From a checkpoint of a small masked image model: encoder moe top_k, 8700 steps.
Rows from block 5 of the encoder of a small masked image model, named by matrix and row number. Rows with one number within an expert belong to one neuron, the router's apart. Each number is 500 + 25 x the weight over its row's rms, rounded and kept within 0 to 999. All counts start at 0. Numbers have three digits each.
Before each expert's rows are labels from the 100 images, of 14976, where the router gives the expert most weight on average: "strongest on" is what is common among them. Only what is clearly more common there than usual is listed. The data: flat shapes of many kinds, plain or patterned, on busy backdrops.
# router: router (encoder.blocks.5.mlp.router.weight, 8x384, trained with AdamW), inputs 288-383
# up: expert up (encoder.blocks.5.mlp.up, 8x384x384), inputs 288-383
# down: expert down (encoder.blocks.5.mlp.down, 8x384x384, transposed), outputs 288-383

# expert 6
strongest on: blue shape; its colour: blue
router.6:491469488510428517534500545481512487553525515510480493497510511486488525496475500531496504424503460547487498485532489499465529507494539517515479505444503492505485485491499469458526522542521497484445486526509470537475497518505480526499501515483484522565475544494493489472511477496519499495
up.0:500500500500500454500500500491500547500500500521543500500500518500487500538500500531538500500513500461527500534500458500457500500547500445500500480488529525466430500500500500534500528500609500500500500550474500541500477500516500500456500500457500500521475506500500500441472500500556519467
down.0:472500553539430520500500524497500500500544466500567500548500443479500500500527535500500500532500500500483500500479517465532500500500500500500453477500500500500544500500500500500500500500500467534500500500536500461462500534459500500500574530500500500500500500500500500500500500542500500458
up.1:523500500518500500500500500467540500500500500500500500500500500500455493500477500486500500500441500475500500500500500519466500500500500456500500500461500468443525446500500500500462569436500500554500500500472500530500500500500500545500500500500418500500535558500500500445521587500500500500
down.1:500500500500417500500542500500500470515500462500500529500500500539541515500500500500524500555500500500475500500463500500500500500500500500500446500500500500500500523542525500500500500500500500500500500500500500500500500500466557457545500500500500500538500500500564420500500500500500500527
up.2:500500557500571500500500500500500500500560500500500500540500500500528471500500500500500552500500500500500500444500500530500500548564500552500500539500500500500592500500420538500500563500500486577500500569466500500500500500465500500478500500500500543500500500500500500485500500500500500500
down.2:500541500500500500500500500500500500500500500500555500500509472500500500500475500500500500530500500500500489572500500461500500500500500500500500437500500500500465500565500500500537500500500500387500500500524500500500500500500500447500500500500500500500500443500500583500500500500500500500
up.3:451538500500500500536500544500539500500500452535500500553500500447500500558500541500500500500500500500500500549500424500500448500500500500500625500500500500541500500500500500545500500500500500500500500500500500500500500445500500500500500500500500500500500500500500500500469500455536500500
down.3:500500500500500500545442500500500541500500500500455500500500531500449460500500556500500455461500463500500500500500500500500500500463500500500500500500500500557500500500500500467500500500500500500500500500500500500524453500500460500500500500452500500500500500500500500500500500500500500463
up.4:500500500445500547475500500500459500500560500500500486500500500546500475500500500577472500500500500500468500500534500521500500547500500500500500500556500500500438440500500500500500500500500456533500500500500500500500568500418500500447472500500500500500500500500500467500460500500540500500
down.4:500500554500500500500500557523500500500500534527500500545500430500500500500500500500458500469540500500500500500500500520500500500450500500500500500500500500500467500500500500500500500500500500500500535500500500500500500500500500500531562500500555546543537500500500500500500453500536500500
up.5:500500500500500500500500500500536500500500575456532500500500500546500500500465500436455500500500406582500500572500500559468500500500500500500500552555500460500500500500500500544500500500500500500438500463449500500433500500500500427500500500500500500500500500500500432500500539500500500500
down.5:500500500500500500500500500500500500500500500500500500500550500500500446500500500562539445500455414500500500500500500468500500534500500500500500500500500500500500527544500441500500500500500500500539500500500500500500500500500500500500500500500500500470500500500453500564500500500543568500
up.6:500478500536532500500528471500500461537450500500553500479542534440500534530500500500500471500500542462525500500500500500500533500547500500565500500500423500500500520500500500500547500541500500500500446470541540500500500562500544541500473500458500500476500473500500500500500532531500500500
down.6:500500500500500500544500500548466500500500500452500500500500525500500500500500500500500500500500500500500500500500500500500413547500500500452500500500464500519500500455532500500500446500500537576432500500500500500445500500500500539537500541500500500500500500474465447500500500446500464500

# expert 5
strongest on: count: one; its colour: grey
router.5:495514483544518491535574520474511500512486500524503504470495506504507494504478506470451487452510465510469479481544514507483504534480502508480470490449518505478493497480520466502513501572517459467452476476494485519480493510459466532523504468454526484501515526495527488470534521506500525494
up.0:500460500443465453500500500446554500500456500447500500500468500500500500566468500500500500500500500500500500500500500469455500500500500500500500562500441500500500500500500545544558500500500553500474543470500500472466500464500500500500500467500500500500500500500500500500500500500500500449
down.0:500500500471573500500500500500459472500475500500500500538500500471500500500468528500500500500500500441527500500500500500500500500539500558578425500561500500500500500500500562529455500540500500500500537500531500500500450542500500449557500500500500500500500500500500500500550543500500478447
up.1:500500433541438500500500500537500500500500500500500539500441567500500500500500500500537500500469500500500500500500500500500557500500500533500500500526551500537500500530500534463500442545500500575500566500461532500500456500500443500500500500500500500500500500500407500500500500434500562544
down.1:500500500500607451500525471500500500500500500545500530500500553500500500573500500500460500468500438500500500500537551500455500500465500483536500500500500500500500461500500500500541500500457500468500535477537500500440500540559500472500500466500524433500467500500532500500522476500500500500
up.2:500471471500500500500500500500500541455500500533448500500471562500480500500500500500500500500500474463500500500500526475481500500500500500500486500500500500500500500467500454377439500459500500461500500500461467543500500500472500500500463500500500559500500523500526500500500452500500500500
down.2:471500529468471500500500500500500528500551500500571500500531500500500500500500500500500530528500500537500461500583500500500475500500500500500446460500447500500500500566476500542528500500500485500500500543500500500500500500500500473514531539527443500500432465500553453500469500500547500439
up.3:432500500500446500500569500541466419500500500500524500529500500500500500500500500500527500500532500532500500500500500500551446500500500500500500500500396500514500469500500430500500532500500554449500500500531500500500500500500500432536543500454500500500500577500413500538459551500436535500
down.3:500500523551500455453453523500500477500435500554466500500500558535473500500500500457500500513500500500510471560500500500527500500531500500460577500500468500500548500545526461500546500500500500538500500500500500546536558500540480500500500500500534500500500500500542545500500500537500468500
up.4:500500468500528545500500500500500500500500500500500500500500500500523500500500500454465500500500500500430500557445500500500500443500500545573500500500500500500533500500539441500500500500500500500500500500500500500500500500500500500500500500500500453500500500500500500500500444470500500500
down.4:500500456500500465500500500500500500500500466500500500500475500525500500500500500552451500500500465500500500500500500500533500500534467500500500500448437543462500500500500500500500500500537463500451500500453500500500532500500500500537474500467500432500547500478500478500500500500500500500
up.5:500500500500542451565427500500500500500497500500452441500544500500500500500518587500500463451500500521500500500500500500500532500500500500500436524500500500500500500532500468500573451500500500526429547500500500500537500500451497500472500447500542500500500529500518500500480476441500500500
down.5:500524474500415500446500526500500500537500546552500500500500500500500500544453519529500500500524500573500500551500474452500473468500500500441545420500433480500500551558519455500500500500500500500457546500500465578500566500548500500500500500444500464551569500538517500500500500500500500500
up.6:500500548500500500500500500500500444500500500500500500500547500500460500500500500500500437500500458451500500500500500500500500500500500500542579500500500500500543500500500500500500534532500500500500500500500444500529500536500528500433500464451382500500459500500500500500537500500464458470
down.6:500500500500500470500542500500500438461500455500500500528459500500500500500551500500500500500500604500529500451500463544480500500500500447500500500500500500500475500500500551500445500463535500500452500464455500561500500500462535500568500559500500500500572500500500531500500440500500500500

# expert 1
strongest on: count: one; its colour: white
router.1:473488484547503544528548500502534512537517527525478489459533486492492478520468517528456496433513479528452494465516487477473505506492524505510489552458487489483483516494492461507512464565491483479441464488513463521469484520485487508503495506472508513521523529502523480494499482551511546467
up.0:500500454500500500500500542542500500500500500539500500432500500500500468500500500500406545500500528500500500547463469500500463446500500500500410500500500500500500500500500500500459500500500500563500536565500500582500500500500500500467500500500500500467500500500500500500433500500500500500
down.0:500500430533500541500500500453500500500500500500500534500500458471500500500500557500500500500500500500500500563550500525539500500562467467500500500470500535542500500500500462500500500454500500500500500471500580551500500500467500500538500500500535580500500500500500574500500500500500463500
up.1:500528500500500500500500450500500500500500500500500500500500500500500500500574500555457443561500568579500500500500527500500472500500500500500500500500451500500431460500522529500500500520500500500449500500500500464500500500500500500500500500500500500482500441500500500500500500440500500500
down.1:500500526500500550471500535500500500500500500500500500500500500500500500500500500500500570500519500415500500543461500500500500474500522500500430448500500500500500500527500500500500500500500500500500500500500500500500550580500500500500500500500500500500500500500500500500500500500391500452
up.2:500500500439500500500500500500500564500500538531500500500500500500500500500500500500519500500500500500436500500500500500500574500500532500500500432461454500472500562500500500500500500500465500500500560500500500500547500524500463500500500544500500500500477500500455557500500443463500444500
down.2:537500561500540500532464500500500500500500500500500479500500500500462500553500500447500577527500500454535527552537535500500500500522500500430554500469457500500500479466500500477500500500500462500500475534537500500500500457534519500500500500549458500500500500541500500538523500500500534500
up.3:500500500500500500500500527439500438500500500455500462500500500500500500500500532500500560449500500500500500500500551530435500500500500500500500500559500500500500500547466541500457500500500554500500500500531500500500500500500500543462535468500500500466500500500500500500552460500462453474
down.3:500500446500500500500500500500500500500500500500463500500500500500500500427500500439500500500500500556500500500500500547500552500500469500500500500500500500500500442500500453500530500500559500409500500456500500541500500500500500500500500500469500539500538500449500500558533500500500500500
up.4:500446524500500500534485485447500462500460407500500500500479550556500500470500500520500500500500453500500453500500462500500500500500461500500545500533500500500500500456491471500500500500500529460566524500512477500593460500461442443500500549500500500500500500500500469500500500573500519500
down.4:500500500500431500479500527500500500500559500500500516500535441500521500442500500500500536500500500500500456475470550500550500500500500500500469567500500500480530467500526500519500500500500500561474500500500396541564563500534444500500500500500500500500500500411527500500500528464462500473
up.5:500500500533500532500500500500479500482500500500500460500500500500500500500500500460500474500500500424463500500500464500447538500500500449500500462500500500500500500500500476539500550500533500500541500543500500500500522500500500520500475500500529500500577500456500468467500500529500500459
down.5:500500530500500500450500500500520500500500467500416471500500416500521500461500500500500500500500500575500500500500500500500500544500500500500500552500500500539500500500500500439500460500500500500428500473500543500455472533500500533463485500500500500500500500500526500500500500460500500500
up.6:500500500500500471544500500500500500484500500500500530547500500500467500500500500500500500500440500500500542500541500500448500500500534471500500459500500500534500500435500500500500500500538537500500500500463500465443471541521428500570500500500447500500500500529500476528531511567500500500
down.6:500500500500500500548500445500479500500500481547500543500500468500528500534500500557436500500575500500500528500500500531500446460500500500500500544517594500500500484500544500552500500540500500500500475500500500544500500474500545500500500500526500500500461539500500571500500475467513500518

# expert 0
strongest on: brown shape; red shape
router.0:470478495549479494476541528473512479520471517518496487464515467513524497484477506518500522433481468522440470459527527481478559512489515481474529510443511514467490531491518495495524462527468467486453491470517487543482496501472497498507501490492512553534512553513525476482526491497498536481
up.0:500526500500500560500530464500541500442500500500500500477500500463474452500534575550500500544539500500500500542539548500500500500500466500500500471500500474526500500500482520500500500500452474500453472500546500472500527500534500484500500473527500500500500500448570522500500500543519457500
down.0:500500500471500541534500537500500500564444500475500500500478550500446500500500500444500500523429500500500530500471500568500500500500500500500500500470538500500500529537521500500500543500500500550555500463476500453500500500500428500473444458524445500540451500500500500500500546500500500468
up.1:500531500423500500500470500500475500500500549478500500500500500500500571437467500527481500500500500524500500465500500500500500541500500500487454471488500556500500465557500475500500529500524500442539500532500488472500457444465500545500500500500473500478500500500535500500500500500465500500
down.1:521500500479500500533546500500500500466500500500525500461500500522500474500500534487461544500500500500500500554463500459519500473522500523500500484500462500500483527491500500476433528500500485500444500563493500456522500530531500500535500500533483500500500466496500500500472531481500532500
up.2:540500500435500500500500527500500500500500500500500554500500500500500576500500539500500500546500500500500500458500500526500500425500539468500500500530500527500500447500500500467500500500500500500500500500470500500552500421500500500500500500500500500447424500500500590500528500457500550500
down.2:500500572500500500500500500500500476533500553500500500500500500500500500500500500500500500545500574500500500500550500524529525500500532464500500500442522500558528500446500500500500500456500500500500500500500500500500500500500500546430500500500531500545500500500500460500500500474500500500
up.3:500500533500500500500477531500434500500500500500500469500500500449500500500468500500500500500500500500500500500500541500540471556469500470454500500500464500500500470500500532500500500500500469500459500530500500500500500500449530431500500500500500500500500500500468500543460500500467500500
down.3:533479500500455468500500500452500549500500500543500500534500500500500552547531500500464500500500500500453471500500500500500500460500500500500500500500500500500500500500500500528536500500536500500500500556450500531500452456500500562467500500500500456543525558472500500500535500469455500530
up.4:527500456500500500463450500500500500467532500500500500500500500500500500500500556500474500515500500500500500500464500500500500474500454500541467469500500500500500500500500466529540456426500500500500500500500500500600500500448500500500500527500533484500500500500500500500500500500541500449
down.4:500500562469500500500500500500500500450465500545500465500500500547500500469500500500515440463500500500500500500500500500500534500471500500500500500464425500554500546500500500500500500500500500500500500479500500539500467466463500525500500461500500500500473500500500500500431500500500500500
up.5:500500500500500461500500500500500500500500500500452500533500500539500476500542500466500443500429537467500500542500500500500500459500462500500539534500500500500500548500500500500500500500500409500500500500500500500500500463500465500500539500500500500500500500558500535457438445500500500500
down.5:500500471500550500533500500500526500500500500544478500500500500533500500452500500500500459448500500500500500476500500440471470500500540500500500500500459500500500500500500500500538500500538500541468543500500500465500500500500500539500500500500500427500500500471500500500500500449500500546
up.6:500456500500500500500500500500500500500533534500500500500520500500500500527500500436500531500588514554574456500458500500500500500432500500589500500500500500500500500440563500579500500500500500500500536500500500500555500500518500500500483472500500500542500500500500589500500507487500500500
down.6:500500500544500500500500500500500500500500500500500500500500500500500500500456500551500432500537469500477500500500500522527500500461541500500500500500500500500500500554476500426403562500500500500500470500500500500500500466500500500500569500500500535500500500500530436500570500500500500500